{"arch": "transformer", "model": "sound classifier", "dataset": "melodies that start on their tonic, played by one synthesised instrument", "train_examples": 26041, "time_shift_ms": 50, "n_mels": 40, "hop_length": 160, "input": "log_mel", "spec_augment": true, "win_length": 512, "targets": ["pace"], "num_classes": 3, "norm": "rmsnorm", "norm_position": "pre", "hidden_act": "gelu", "head_dim": 64, "fused_qkv": false, "bias": "none", "qk_norm": false, "layer_scale_init": 1.0, "parallel_block": false, "moe": "top_k", "num_experts": 16, "moe_every": 1, "expert_mlp_ratio": 0.25, "experts_per_token": 1, "shared_expert": false, "subsampling": 4, "layers": 12, "width": 384, "positions": "rope", "pooling": "attention", "label_smoothing": 0.2, "loss": "binary_cross_entropy", "residual_init": "zero_last", "optimizer": "adamw", "learning_rate": 0.00069, "beta1": 0.9, "beta2": 0.95, "eps": 1e-08, "max_grad_norm": 0.5, "max_steps": 6300, "batch_size": 384, "epochs": 92.9, "lr_schedule": "cosine", "final_lr_fraction": 0.01, "warmup_steps": 180, "weight_decay": 0.2}
Rows from block 7, named by matrix and row number. Each number is 128 + 24 x the weight over its row's rms, rounded and kept within 0 to 255. All counts start at 0. After the name is the row's rms in percent of the matrix's.
# proj: attention output (model.blocks.7.attn.proj.weight, 384x384), inputs 336-383
proj.108 118 [108 134 169 163  76 105 142 148 111 175 181 141  78 104 158 123  93 141 100 161 121 141 171 127 177 130 113 116 164 152 121 170 123 119 157 111 120 151 152 162 149 134  89 128 104 110  94 167]
proj.109 062 [116 181 141 153 109 130 139 138 105 166 170 117 111 161 122 195 207 110 124 148 113  85 176 128 128  93 125 138 148  94 127 111 155 162 130 146 132 128  99 116 129 110  88 146 144 132  89 130]
proj.110 125 [150 166 175 151 125  96 115 110 156 141 139  88 120 102 122 167 114 117 131 120 142  99 165 149 139 170 110 164 124 160 157 126 103 130 153 139  99 141 126 167 165 164 120 164 122 161 131 137]
proj.111 090 [174 170 147  80 156 136  79  94 145 104  97 110 155 120 104 165 123  67 141  99 174 135 132 163  86 166 135 125  94 136 151 129 107  94 108 177 150 101 138 144 129 130 168 132 112 127 181 183]
proj.112 108 [164 138 144 150 111 143 132 142 109 122 152 148 107 114 124 142 110 116  99 148 114 151 152 139 149 137 155  97 138 117 131 152 137  88 128 133 142 119 154 144 114 113 112  97 101 115 113 156]
proj.113 078 [107 103  64  86 180 178 146 157 103 132 120 154 119 131 140 143 123 154  96 154  71 140 116 120  85 102 135 128 162  99 114 132 192 121  80 101 150  74 137 147  91  91 132 122 145 121 105 147]
proj.114 098 [110 150 161 161 110 101 132 123 147 156 157 117 104  74 116 146 101 114 134 156 145 123 144 133 188 178 109 158 140 177 164 133  80 137 170  97  93 155 121 120 167 168 132 163 113 160 106 144]
proj.115 070 [157  75 110 149 144 154 159 159 103 129 139 143 129 172 180 120  88 172 109 157 159 174 135 127 103 123 182  89 139  91 112 131 131  89 114  94 171 100 152 164  92  85  93  80 106 136 129 148]
proj.116 077 [ 73  87 100 137 138 140 153 176  89 133 123 154 133 185 170 113 167 174 129 143 103 149 150  45 113  85 144 118 134 111  59 100 141 158 107  98 130 101 129 135 112 102 118 155 199 104 129  61]
proj.117 090 [ 74 137 124 166 106 147 180 181  72 171 178 181  82 159 144 108 134 194  78 184  69 139 155  45 160  95 122 125 187 100  90 150 154 139 157  88 127 153 128 137 135 117  79 142 193  80  66 113]
proj.118 082 [ 83  68 123 146  81 115 156 165 111 150 125 166 135 152 180  42  91 175 114 131 120 170 135 133 124 121 139 110 142 138  78 133 144 106 102  76 173 155 141 119 123 106 132 106 137 101 100 112]
proj.119 106 [111 119 110 153 101 166 185 193  73 122 172 171  90 184 179 115 149 143  85 168  99 145 175  89 132  69 153  72 182  86  70 160 193 123 100  96 169 100 147 142  90  89  73  85 130  66  79 125]
proj.120 112 [118 106 132 131 138 121 126 109 149 141 116 104 138 134 115 141 143 102 147 108 136  99 105 134 114 132 100 158 119 142 165 108  97 159 153 148 111 128  98 118 149 132 137 160 145 158 152 108]
proj.121 105 [106 130 102 140 140 135 125 148 104 136 131 135 129 141 122 117 168 161 135 144  86  87  99 102 125  84 105 141 140 107 121 103 145 176 145 135 114 131  82  93 119 128 109 137 174 139 125  76]
proj.122 160 [102 145 107 146 138 133 143 135 117 131 125 137 145 152 160 104 169 168 129 138 106 128 119  93 129 104 110 119 137 110 106 132 124 157 131 101 130 127 120 135 124 111 120 131 155 115 131  87]
proj.123 105 [133 103 108 137 103 151 147 156 101 135 143 169 112 175 179  86 135 154  92 148 131 177 148 121 129  90 165  99 150  90  76 139 155  87  96  91 169 102 167 163 104  75 116  91 107  86 106 138]
proj.124 127 [138 147 175 129 124  69 106  94 176 144 130  84 135  83  90 149 103 106 165 112 143  90 128 153 161 174  88 165 111 174 157 126  83 142 176 128  75 176 105 131 180 186 153 176 118 169 138 119]
proj.125 136 [ 91 144 130 150 122 130 142 159 110 161 140 140 106 120 157 123 119 170 110 167  99 141 156  89 148 123 113 139 148 142 118 137 130 149 144 109 120 133 129 142 129 123  98 145 163 120 101 110]
proj.126 133 [126 121 144 129 121 130 147 144 112 135 150 148 112 122 128 133 141 133 112 158 118 126 144 110 151 114 127 147 149 123 125 139 129 125 146 113 130 122 130 136 118 114 120 147 133 117 108 121]
proj.127 086 [125 106 137 175 108 104 134 139 114 136 143 138 113 128 132  70 133 141 137 138 151 124 109 131 161  83 137 145 140 118  80 141 108 116 145 100 111 170 125 126 155 125 129 150 127 123 136 108]
proj.128 117 [113 103 105 143 138 139 142 147 114 136 128 148 123 159 155 100 160 193 126 138 115 141 119  87 110  80 143 123 151 105 105 131 153 130 125  97 140 118 127 119 111  95 120 127 155  99 123  87]
proj.129 098 [ 94 119 113 158  93 118 134 164 101 150 148 151 103 146 161  96 126 163 109 163 116 184 160 111 151 115 132 115 153 124 111 140 108 113 118 101 138 138 161 141 143 102 102 123 139  91 103 113]
proj.130 088 [122 109 107  97 149 119 171 112 134 102 100 112 151 147 128 112 152 123 141 104 101 110  97 127  88 139 142 110 114 110 111 124 135 136 116 102 153 110 112 144 126 127 148 129 116 116 136 100]
proj.131 088 [167 120 123 124 138 155  98 107 141  94 116 131 141 125 119 128 166  85 134  89 160  92  99 177  97 107 146  84 119 149 174 130 149 115 102 190 154  98 143 116 100 130 147  96  54 111 148 207]
proj.132 092 [101 138 141 126 128  84 124 125 141 174 117 101 148 105 105 106 104 138 160 125  83  79  98 129 145 147  75 202 127 137 139 112 110 159 157 145 104 160  80 116 145 180 144 194 198 161 143  59]
proj.133 081 [187 118 121  80 172 133  88  98 163  68  66  94 173 127 107 164  93 109 150  88 159 139 102 150  72 149 149 143  60 129 138  97 123 110  99 155 131  82 123 107 117 122 183 118  99 137 185 158]
proj.134 115 [129 171 175 163 112  97 121 137 113 163 169 110  95  82 105 155 102  90 113 147 125 101 167 137 172 178  99 145 143 167 161 148  97 134 165 139  95 156 126 128 168 176 112 132 141 135  98 139]
proj.135 109 [160 134 149 141 111 121 101 103 134 123 131 123 111 134 120 152 105 100 127 112 174 143 147 165 137 133 164 109 109 141 140 123 138  91 147 142 129 141 161 127 148 134 123 109  73 139 131 158]
proj.136 090 [ 87 129 126 138  99 128 192 181  80 145 160 160  95 162 174 135 152 162 101 179  87 137 150  77 149  91 133 104 184 107 103 138 155 166 115 119 158 130 133 122 105 114  78 123 195  94  94  76]
proj.137 078 [182 100 124 117 113 134 129 119 130  99 121 120 128 136 128 142 123 125 130 109 131 148 131 143  97 138 159  89 112 128 112 128 170  98 103 143 125 113 157 144 120 105 117 111  73 125 131 146]
proj.138 130 [123 131 115 149 138 141 128 127 125 137 120 123 139 159 158 119 118 132 140 122 142 135 142 133 130 125 127 125 117 117 110 119 119 132 128 134 140 121 122 128 146 116 111 104 129 122 146 114]
proj.139 087 [ 89 115 124 135 126 149 167 180  86 140 160 150  97 165 173  87 150 173  81 182  77 134 150  83 139  90 137 106 157  69  88 152 167 134 113  73 139 108 131 152  96  91  89  89 160  87  88  86]
proj.140 092 [110 132 105 105 168 121 100 117 139 100  94 115 170 119 103 125 139 139 154 109  99 115  73 139  96 123 111 146 105 107 116  86 119 150 125 127 125 126  80  74 118 149 183 145 131 150 147 113]
proj.141 088 [150 144 138 113 130 115 118 117 131 138 139 107 129  95 115 153 114 113 136 132 120 106 131 149 149 148 120 149 108 152 149 127 115 143 150 149 116 149 112 128 149 152 122 169 113 146 130 135]
proj.142 083 [141 141 113 126 127 145 131 136 113 127 120 136 133 136 128 114 106 122 118 129 149 137 137  92 103 111 145 135 124 128 112 129 138 114 100 124 154 107 117 130 108  84 130 121 141 123 125 129]
proj.143 066 [119 130 104 137 132 129 117 106 144 146 139 105 143 120 120 163 163 109 131 122 136  89 152 122 124 171 108 143 123 160 178 130 139 176 142 148  97  94 117 144 134 151 121 160 140 149 138 149]
proj.144 115 [177 132 102  78 170 168 117 113 146  81  93 121 158 119 107 174 141  87 134  89 139 127 111 152  89 139 145 122  83 115 146 106 167  95 101 162 158  82 153 114  90 102 157 102  74 126 161 192]
proj.145 107 [ 96 147 140 139 134 121 158 145 125 131 143 109 132 136 122 112 171 146 134 145  81  80 110 102 147 110  99 147 150  96 125 125 143 180 169 131  88 147  81 109 133 161 115 130 178 145 110  54]
proj.146 079 [107  88 139 152  82 115 158 165 122 123 123 159 130 125 151  89  79  96 125 130 138 158 146 141 159 101 167  91 126 122 106 135 112  81 136  97 141 142 153 168 103 120 120 104 107 116 121 115]
proj.147 081 [116 151 145 134 145  94 100  95 164 149 126  96 122  87  99 188 124 127 144 112 120  85 134 139 132 186  82 142 124 168 174 130 112 156 173 160 101 148 106 113 169 181 136 167 135 167 134 130]
proj.148 101 [161 112 138 104 110 134 116 128 125 101 127 134 119 131 131 139 142  74 135 114 147 109 148 145 110 121 155 117 126 114 120 144 145 103 105 148 141 122 147 152 103 135 128 114 105 110 136 174]
proj.149 078 [120 123 102 139 125 151 148 149  97 158 146 147 101 152 154 117 155 131 108 149 114 113 152  97 132 101 132 136 131  78 121 129 159 130 127 110 150 131 114 134 119 106 105 120 166 109 103 115]
proj.150 086 [123 112 101 112 132 157 129 145 107 110 122 159 112 144 132 128 155 154 116 137 100 153 123 111 129 107 126 122 144 108 126 136 149 131 108 137 159  99 149  98 118 100 129 113 127 103 117 123]
proj.151 117 [153 158 164 132 132  86 117  95 172 115 129 101 125  78  84 154 129  93 144 105 153  80 142 164 137 179 106 146 115 167 165 139  94 139 162 161 101 140 112 122 150 186 146 158 123 157 136 139]
proj.152 083 [122 142 143 135 128  95 133 122 134 168 145 100 108  90 123 110 137 134 120 134 114 112 130 139 134 163  77 154 141 149 151 143 111 162 154 145 103 151 102 131 158 179 106 145 124 159 130 145]
proj.153 087 [166 121 123  85 132 166 140 141 118 107 104 144 143 139 141 110 104 117 121 128 131 126 136 138 101 125 147 117 118 113 113 138 142  93  81 122 147  86 136 169  90 106 133 117 123 117 142 152]
proj.154 123 [124 153 106 119 128 148 140 153 103 126 113 142 154 182 154 119 116 127 126 128 105 139 129 131 121  95 147 110 118  92  97 105 140 126  98 116 156 113 124 129 100 110 130 109 133  92 132 118]
proj.155 132 [100 127 132 132 117 114 131 130 129 132 128 130 130 132 135  81 135 144 139 143 113 131 123 121 136 111 126 131 127 119  90 123 113 151 140 117 116 138 115 107 129 124 124 137 153 140 125  98]
proj.156 091 [143 109 100  98 135 146 139 159 100 115 127 162 125 146 127 133 153 153 126 132 131 145 136 108 123  79 152 106 135  87 101 124 151 103  87 122 168 113 148 124 121  82 128 103 132  95 116 119]
proj.157 081 [ 92 121 120 144 125 120 119 139 105 151 145 153 110 125 127 117 129 191 125 161  97 164 127  89 145 123 132 133 148 126 108 130 120 128 140  79 113 151 127 105 146 120 117 148 150 121 114 132]
proj.158 100 [103 172 133 152 104 121 141 182  84 145 176 168  90 154 159 111 129 171  93 176  99 128 159  84 153 111 112 118 175 113  87 169 126 144 141  97 132 145 139 150 139 111  73 130 162  88  92 105]
proj.159 072 [137 111 112 104 124 191 145 146  89 111 124 159 124 169 136 135 179 123 110 125 113 140 122 102  86  83 128  80 152  71 119 145 182 128  82 138 185  85 154 139  93  91 114  79 139  93 121 130]
proj.160 085 [190  94 168 114 124 116 137 120 127 108 121 109 139 101  85 134 114  95 120 104 173 138 146 154 135 141 154 135 115 114 142 122 107  79 128 144 147 124 145 113 131 120 158 122 101 141 134 155]
proj.161 060 [178  99  99 134 149 164  97 119 121 107 135 122 113 145 133 133 171 150 137 122 140 147 151 145 111 129 143 115 140 113 160 136 132 122 127 153 148  72 132 101 137  78 116 115 103 126 152 161]
proj.162 100 [141 156 188 153 104  73 125  94 167 155 134  97 129  98 107 106  74  80 145 112 165 115 131 160 160 171 126 143 121 157 139 153  75  91 174 125 103 176 135 141 179 158 148 145 108 150 127 153]
proj.163 080 [121 150 148 130 149  65 116 113 153 159 133 107 134 102 115 158 156 148 163 138 149 101 124 127 119 155  87 185 134 174 151 128  82 164 168 125  86 166  93 123 175 170 108 171 154 163 133 113]
proj.164 157 [101 138 116 143 152 141 144 131 133 128 127 130 151 149 153 112 144 148 134 131 112 118 133 111 120 112 120 133 129 114 128 123 131 150 129 117 132 106 105 131 116 104 125 121 143 122 134 102]
proj.165 122 [144 137 148 129 131 114 123  93 152 131 135  92 128 121 111 143 112 124 142 118 140 109 139 146 126 164 102 150 115 148 154 130 117 132 154 142  95 128 122 133 148 150 125 139 126 156 138 133]
proj.166 083 [116 125 146  97 142 114 101  86 181 130  93  76 163 104  76 145  53  91 178  89 143  94 103 152 115 164 123 179  86 136 164 113 116 162 157 155  89 147  83 118 147 168 180 177 160 187 163  97]
proj.167 090 [ 81 130 113 139 138 132 134 128 133 143 115 135 145 139 133 114 142 138 145 149  93 123 106 106 140 116  87 153 131 125 114 110 127 173 141 118 110 133 101 105 141 121 124 160 163 114 136 100]
proj.168 103 [144 136  85  97 157 163 139 140 125  95 112 148 142 146 132 133 136 141 118 132 109 117 111 102  91 107 102 121 142 106 122 147 175 137  98 130 150  78 125 132  96  99 124 109 140 108 139 142]
proj.169 065 [ 64 165 137 161  86 107 190 146 103 184 150 117 115 140 137 105 151 178 119 172  65 111 118 104 164 130  85 182 165  86  87 137 118 177 181  67 107 196  93 108 198 138 102 198 206 129  77  46]
proj.170 116 [106 125 125 131 136 117 140  99 148 127 117 118 151 118  96 133 139 135 141 120 112 115 108 104 127 142 109 149 118 150 136  96 126 167 142 128 107 133 108 107 139 134 159 153 141 159 134 103]
proj.171 097 [154 126 148 106 137 130  94 112 142 115 115 134 141 100  98 134 150  83 126 119 141 117 125 145 128 139 137 124 119 125 140 135 130 103 105 135 136 111 132 122 107 138 159 130 126 117 130 172]
proj.172 092 [ 93 135 121 133 163 103 134 106 150 143 113 101 138 113 113 122 113 165 156 124 116 102 120 122 157 154  88 163 119 147 144 102  91 165 151 128 106 161  88 113 167 141 140 162 169 160 137  91]
proj.173 117 [135 157 171 125 134  63 108  77 171 158 122  74 144  75 106 127  86  95 162 112 148  99 125 168 148 195  96 171  96 184 151 120  75 149 157 124  72 171 104 127 184 184 147 168 123 162 154 137]
proj.174 085 [177 102 122 117 139 154 135 140  98  98 147 151 125 134 117 163 120 116  93 129 135 154 135 127 125 133 141  98 126 113 137 149 134 109 101 126 143  98 159 141 110 118 137 122 108  83 116 152]
proj.175 076 [139 164 154 150 120 114 140 142 109 137 175 129  91 125 125 187 147  94  96 159 170 125 195 138 146 148 140 131 148 146 131 154 119 135 145 136 115 135 142 138 157 133  95 116 114 113 102 182]
proj.176 074 [ 78  70  77  96 128 128 137 171 109 128 107 141 133 155 165  76 152 162 123 153 103 151 104  96 115  90 114 141 156  98  83  99 138 142  74 134 161 114 104 120  88  73 109 139 197 109 127  91]
proj.177 104 [180 118 160 158 114 115 120 114 151 103 130 121 118 119 140 111 101 114 130 109 181 147 145 168 123 130 150  97 122 136 125 160 122  82 124 118 125 130 171 172 140 138 126  95  74 125 146 144]
proj.178 090 [133 146 168 109 122  93 135 120 134 154 125  93 155 110 112 130  90 114 149 114 111 102 148 140 145 156 106 136 118 147 127 124 128 132 136 118 111 134 102 134 125 175 117 125 146 144 135 118]
proj.179 097 [147 119 163 128 108 140 139 139 140 111 133 140 116 128 145 143 123  99 119 114 179 147 153 155 125 123 167  92 136 153 132 139 126  91 107 124 148 118 176 145 132 112 125  96  64 115 130 167]
proj.180 095 [145 128 114 126 164 144 125 114 146 110 117 122 148 108 114 147 141 114 128 122 115 110 116 111 131 143 133 140 117 124 142 109 127 149 131 126 119 117 117 108 128 129 140 129 126 139 147 131]
proj.181 090 [143 111 119  84 167 145 141 131 122 123  99 103 166 140 118 165 133 107 129 109 119  84 110 128  70 135 115 145  98  86 155 118 165 161 109 170 137  95  92  96  77 121 121 137 140 135 137 131]
proj.182 123 [124 120 124 143 100 165 154 172  86 128 153 163  98 153 169  88 121 166 102 162 107 157 158 111 135  86 151  95 153  91  93 163 151 102 104 104 166 116 154 157 113  91  82  89 132  91 101 125]
proj.183 077 [128 132 103  70 158 146 109  81 160 118 111 100 173 114  79 125  97 104 154  93 124 119  88 164 109 177 127 123  88 119 144 114 117 140 126 140 120 126 104 109 127 157 176 136 115 145 172 151]
proj.184 095 [193 151 203 140  93  99 122 134 126 126 149 135  85  60 110 162  75  81 102 135 203 175 191 165 160 160 173 111 131 204 130 160  96  81 119 111 113 128 197 168 135 140 124 129  53 127 110 193]
proj.185 089 [142 126 106 105 156 119  85 123 132 118 101 124 139  95  85 143 124 113 140 123 115 100  92 117 102 144 110 155 116 113 142  96 123 152 134 160  97 147 110 115 124 157 147 137 178 145 153  92]
proj.186 092 [ 70  83 126 169  73 134 176 170 100 151 156 161  94 161 210  81 145 186  98 156 103 188 154 111 159  88 192  60 179 114  88 158 151 111 116  81 188 137 168 121 133 105  77  79  85  73  97 123]
proj.187 074 [131 155 156 104 154  98 100 108 148 109 124 131 132  81  80 144 117 126 117 116 143 113 117 136 111 165 127 121 124 127 148 135 121 107 147 136  87 149 137 117 123 151 151 113 102 145 132 126]
proj.188 090 [ 71 106  87 127 167 156 103 134 119 131  97 118 162 180 151 104 195 146 146 119  54  91  86 103  75  88 113 155 124  89 112  85 177 202 129 143 140 110  81  74 106  90 125 142 205 135 143  73]
proj.189 112 [150  99 108  90 158 134  92 117 145  93  71 107 149 129 109 131 101 105 157  98 150 128  97 156  90 141 144 141  78 123 141 107 129 112 108 162 125  96 130 117 120 123 178 132 121 137 180 127]
proj.190 111 [153 176 155 119 175 107 125  90 172 132 103  67 175  98 100 159 127 131 156 101 156  84 117 143 109 173 111 174  94 155 156  96  92 153 162 149  89 122  93 120 148 149 172 164 149 170 162 117]
proj.191 120 [117 125 115 150 124 126 158 129 134 140 136 140 118 147 157 101 139 157 129 145 115 128 150 113 130  98 138 120 146 106 113 125 150 142 137 112 136 114 123 135 121 118 113 126 142 118 117 106]
proj.192 063 [119 165 141 108 152  84  89  94 175 150 125 108  99  58 102 171 121  93 131 128 125  76 146 153 121 220  68 166 117 180 189 133  74 145 156 161  91 150 129 152 142 178 126 153 123 128 154 206]
proj.193 088 [110 169 140 159 127 120 169 147  96 155 178 149 110 145 144 140 175 162  95 175  89 110 162  74 163 102 111 120 184  98 109 155 140 155 149  69 134 140 132 155 136 128 104 127 180 102  83  91]
proj.194 099 [140 146 143 155 142  94 129  80 170 135 108  82 157  97 104 137  84 124 157  97 153 137 131 154 118 196  96 170  93 173 170 104  78 163 154 135 101 147 103 120 131 143 146 169 132 193 155 142]
proj.195 079 [182 165 166 109 127 141 147 134 122 101 151 161 120 112 100 172 111  97  91 132 125 128 146  95 137 146 135 119 132 131 149 138 139 115 122 167 156 110 139 143  84 123 134 103  75 100 111 176]
proj.196 080 [101 131 132 150 119 130 168 168  70 144 162 150 108 147 158  77 144 169  92 168 109 122 142 102 149 106 129 126 161 109  74 158 139 135 124  74 117 147 137 136 136 130  90 127 150 100  79  97]
proj.197 077 [131 105 119 152 127 178 147 173  79 119 133 164 119 157 181 143 134 126 104 145 134 136 135 101 124  73 160  62 145 105 110 124 166 129 108 134 172  79 162 120  89 106  77  72  99  96 125 126]
proj.198 089 [143 107  81 139 121 178 152 164  83 110 123 154 140 182 146 114 165  86 106 125 101 144 114 135 102  53 157  98 130  59  92 120 177 128 117 109 193 102 140 110  81  92 130  82  99 103 120 110]
proj.199 132 [133 140 107 110 153 153 133 129 129 109 120 129 156 153 152 122 165 150 136 121  87 103 110 137  94 109 126 122 126  98 120 133 162 142 101 145 156 101 114 144  87 106 130 111 125 127 139 131]
proj.200 099 [138 126 122 111 132 158 131 149 108  96 127 153 122 166 142 128 129 119 110 115 119 132 136 109 102  84 155  73 138  99  93 126 150 119  90 145 163 100 141 141 102 101 128  97 121 108 123 129]
proj.201 101 [131 139 125 118 128 118 119 127 131 114 122 133 130 147 116 129 135 151 141 123 137 100 115 112 101 126 133 132 129 101 133 124 144 138 135 132 130 118 104 118 116 110 129 134 138 126 134  94]
proj.202 103 [120 128 132 162 103 100 109  87 154 146 105 109 139 113 101 118  92 110 167 104 173 160 110 148 149 175 133 153 100 157 142  96  64 125 161 125 107 175 126  99 171 141 155 151 126 161 150 124]
proj.203 148 [154 104 130 101 142 127  92 100 149  96 106 128 142 126 102 142 121 109 135 103 158 140 107 139 107 142 146 118 108 134 138 115 126  92 117 149 128 118 140 125 118 124 155 106  97 139 151 167]
proj.204 080 [148 115 109 104 147 166 139 139 117 108  96 130 139 160 156 139 152 141 133 120 166 128 105 102  77  84 143 104 137 108 128 123 174 127 109 153 158  86 151 138 102  88 106  90 133 114 146 131]
proj.205 080 [117 146 157 137  86 127 136 144 110 129 136 137 117 166 157 106 125 121 139 118 119 148 163 169 128  88 140 123 119 105 109 147 144 115 129 116 152 135 153 126 132  88 119 114 122 114 109 151]
proj.206 081 [ 97  87 161 145  80 100 152 155 118 156 125 120 110 125 178  82  53 157 118 143 151 182 150 151 138 152 168 111 118 153 108 132 116 113 128  93 137 161 154 145 145 123 103 114 118 119 112 132]
proj.207 129 [158 113 112 101 162 150 120 138 138  89 103 127 145 124 110 146 141 120 132 113 131 130 104 132  91 126 140 139 113 108 147 103 154 138 121 141 133  82 115  96 104 124 160 126 127 133 146 136]
proj.208 078 [ 87 155 145 164 114  79 133 128 134 165 149 119 107 102 110 147 139 154 127 165  96 107 132 106 175 159  88 170 149 181 161 131  97 210 168 138 100 153  90  96 156 166 106 182 171 127 109 112]
proj.209 097 [149 130 110 121 114 158 153 170  79 116 124 162 132 170 133  88 108 145 106 147  91 143 124 105 120  90 135 113 129  72  79 132 147 123  99 104 152 131 111 119  86 105 114  79 165 102 121  95]
proj.210 128 [142 104 110 100 147 141 119 105 148  86 100 127 164 138 104 112 119 105 148  86 163 132  88 148  88 118 150 116 100 108 111 112 130  96 113 116 135 107 129 115 102 114 167 102 104 138 157 135]
proj.211 089 [183 129 167  91 123 149 108 129 124 118 125 131  98  81  94 183 122  98 117 131 175 136 149 133 128 147 134 118 124 179 176 142 121 106 105 196 138 113 163 140 117 132 122 114  90 135 125 200]
proj.212 075 [139 113 131 103 153 130  88 146 115 117 132 148 104 112 135 139 137 111 108 141 129 130 135 132 115 145 114 107 143 132 127 142 139 107 127 143 141 107 130 139 117 116 133 105 102 109 128 174]
proj.213 098 [148 114 184 150  86 105 152 142 119 164 163 144  94  99 134 123  97 129 108 164 147 144 165 116 172 131 115 121 152 158 124 169 119  94 123  99 135 146 165 182 156 144  88 136 123 120 104 143]
proj.214 100 [ 94 147 135 105 154 125 140 111 129 138 132 125 133 125  95 133 181 150 127 155  76  69 111  76 112 135  83 165 143 120 110 126 135 195 159 124  89 130  76  95 123 140 135 165 206 132 122  81]
proj.215 121 [129 168 167 137 124  95 127 111 147 149 152 110 113 103 120 146 131 115 121 133 133  98 143 157 131 159 100 143 137 149 158 150 105 128 153 139 107 141 121 151 160 159 123 158 135 141 122 141]
proj.216 158 [103 134  98 146 144 149 143 130 123 133 122 121 146 156 159 118 157 147 136 132  97 124 141 108 127 108 102 126 120 105 129 120 137 168 125 124 144  99 110 131 122 115 111 123 160 123 135  87]
proj.217 081 [125 151 147 160 113 118 130 138 107 138 180 124  88 151 122 127 173  71 107 151  78  71 179 131 139 119 135 110 177 108 117 151 157 149 139 124 123 137 111 132 129 156  96 101 120 113  92 116]
proj.218 074 [120 109 155 144 111  96 134 125 156 150 124 129 134  96 102 124  71  65 144 118 133 137 131 159 157 155 152 147 121 164 114 114 117 114 145 107  94 178 114 125 125 169 156 156  95 155 118 138]
proj.219 121 [161 121  93 100 154 169 107  93 139  97  96 109 172 144 135 139 176 104 157  89 127 126  95 150  79 119 145 126  89  99 139 109 163 135  93 168 146  91 115 127  84 118 146 104 125 132 164 150]
proj.220 101 [131 130 101 113 159 166 102 126 134 106 125 132 128 134 111 162 144 139 138 110 115 110 136 113 101 133 118 130 119 124 153 125 157 143 129 154 118 105 117 118 104 129 129  97 125 134 134 130]
proj.221 080 [181  98 100  84 125 175 120 158 110  71 121 154 129 165 139 176 135 119  98 113 148 160 144 129  87 112 154  67 132  97 143 134 165 101  82 175 171  68 158 131  80 100 152  82 104 102 127 176]
proj.222 070 [110 117  96  75 148 144  67 107 135 116  97 142 132 120 112 118 145 116 141 100  94 114 114 128  77 154 157 104 113 143 134 117 148 119  76 163 145 114 144 111 115 138 136  70 115 127 152 131]
proj.223 095 [178  80 122 142 113 143 116 110 154  90 114 132 119 126 134 145 117 108 127  90 195 165 126 167 116 131 169 114 105 143 171 114 113 100 105 141 167  90 180 116 122  85 154 120  71 115 155 199]
proj.224 104 [ 90 162 143 135 119  96 131 120 136 175 134  88 135 116 108 121 151 130 145 152  93  74 133 115 159 147  81 179 132 117 120 131  98 176 167 121  65 170  80 126 181 170 117 183 190 150 116  78]
proj.225 083 [136  94 107 134 145 154 140 135 125 129 133 167 113 127 152 112 172 162 121 152 114 141 132 111 115  95 125 119 151 131 114 143 183 135 122  75 146 116 142 120 104 104 102 106 124 101 115 153]
proj.226 086 [132 131 133 151 119 120 140 156 107 148 137 156 103 129 137 166 134 131 114 138 118 136 170 116 131 111 119 126 169 159 147 111 133 146 118 135 139 110 147 123 122 122  95 117 138 120 117 133]
proj.227 084 [ 95 189 150 145 125  96 113 111 141 178 155 102 111  83 114 139 110 127 120 151  99 107 152 128 165 180  51 168 135 158 140 149 123 169 170 118  78 174  99 138 171 184 118 163 143 149  96 151]
proj.228 111 [ 86  60  78 107 118 154 137 173  85 123 115 162 123 170 168  72 127 148 128 135  96 158 120 115 109  80 142 110 136  89  85 134 177 118  86 117 169 115 130 121  97  83 115  93 153  89 123 110]
proj.229 090 [146 151 155 135 122 137 130 153 113 120 159 148  83 123 130 165 148 132  94 147 136 122 169 100 128 120 114 105 152 136 143 152 131 127 125 138 139 106 144 166 120 126 110  99 110 112 102 145]
proj.230 109 [102 132 104 148 135 160 134 127 132  95 132 160 132 153 152 129 159 167 130 122 136 149 136 100 105 104 131  99 135 136 120 131 157 138 115 111 156 111 141 108 107  95 136 126  97 112 129 126]
proj.231 129 [ 82 127 122 142 116 151 147 168  90 141 156 167  96 145 162 135 160 146  98 168 102 132 151  71 147 105 116 101 164 134 123 152 152 156 123 128 133 133 145 149 127 123  94 119 157  99  99 103]
proj.232 077 [119 116 128  80 128 147 148 159 112 101 149 158 119 132 116 125 133 119 102 146 112 130 110 113 120 126 104 113 140 105 107 152 151 118 104 141 143  98 115  98  89  98 140 121 132 101 107 158]
proj.233 110 [134 125 140 110 135 111 116 135 126 119 125 128 131 104 102 124  99 104 136 128 110 122 124 111 133 147 128 132 126 135 126 135 128 113 146 128  97 162 118 117 139 167 154 137 140 129 137 120]
proj.234 113 [169 136 118 105 140 146 110 111 145 112 111 123 153 132 104 159 143 102 132 114 145 124 124 150 113 141 133 130 104 117 149 115 128 118 121 152 132 100 127 113 128 121 135 110 101 126 162 148]
proj.235 109 [ 89  97 121 147  97 121 131 162 105 145 158 173  93 144 161 100 129 173 111 149 120 156 144 100 136  97 127 112 151 131 122 137 145 121 103 104 145 143 150 124 120  97  98 110 128  93  94 109]
proj.236 114 [140 111 146 114 127 103  90  95 156 125 109 103 135 113 103 153 113  95 151 102 174 131 117 156 120 157 138 160 104 166 148 103  93 138 152 162 109 146 129 121 154 137 150 133 103 147 148 140]
proj.237 094 [130 104  77 118 118 211 125 150  94  94 111 149 131 183 145 132  98 124 125 129 116 184 131 114 116 108 173  74 105  87 101 117 160 111 109 121 156 103 144 139  86  83 129  70 122 104 128 108]
proj.238 137 [127 111  94 124 130 140 136 137 104 126 121 142 140 161 129 120 132 128 125 137 112 148 108 109 123 100 131 112 133  97 100 119 155 133 117 110 149 115 119 113 100 112 120 119 153 114 130 115]
proj.239 112 [139  80  78  92 142 170 157 147  93  96 109 162 145 176 137 112 169 155 112 130 124 153 116  93  88  85 145 116 137  75  98 117 173 116  93 109 180  79 135 126  84  72 137 100 134  93 129 108]
proj.240 094 [148 151 163 107 128 108 124 111 137 148 144 103 128 106 114 154 110 114 140 130 143 117 169 143 112 168 133 148 135 145 156 121 120 129 130 141 110 108 116 139 125 144 131 139 129 144 124 164]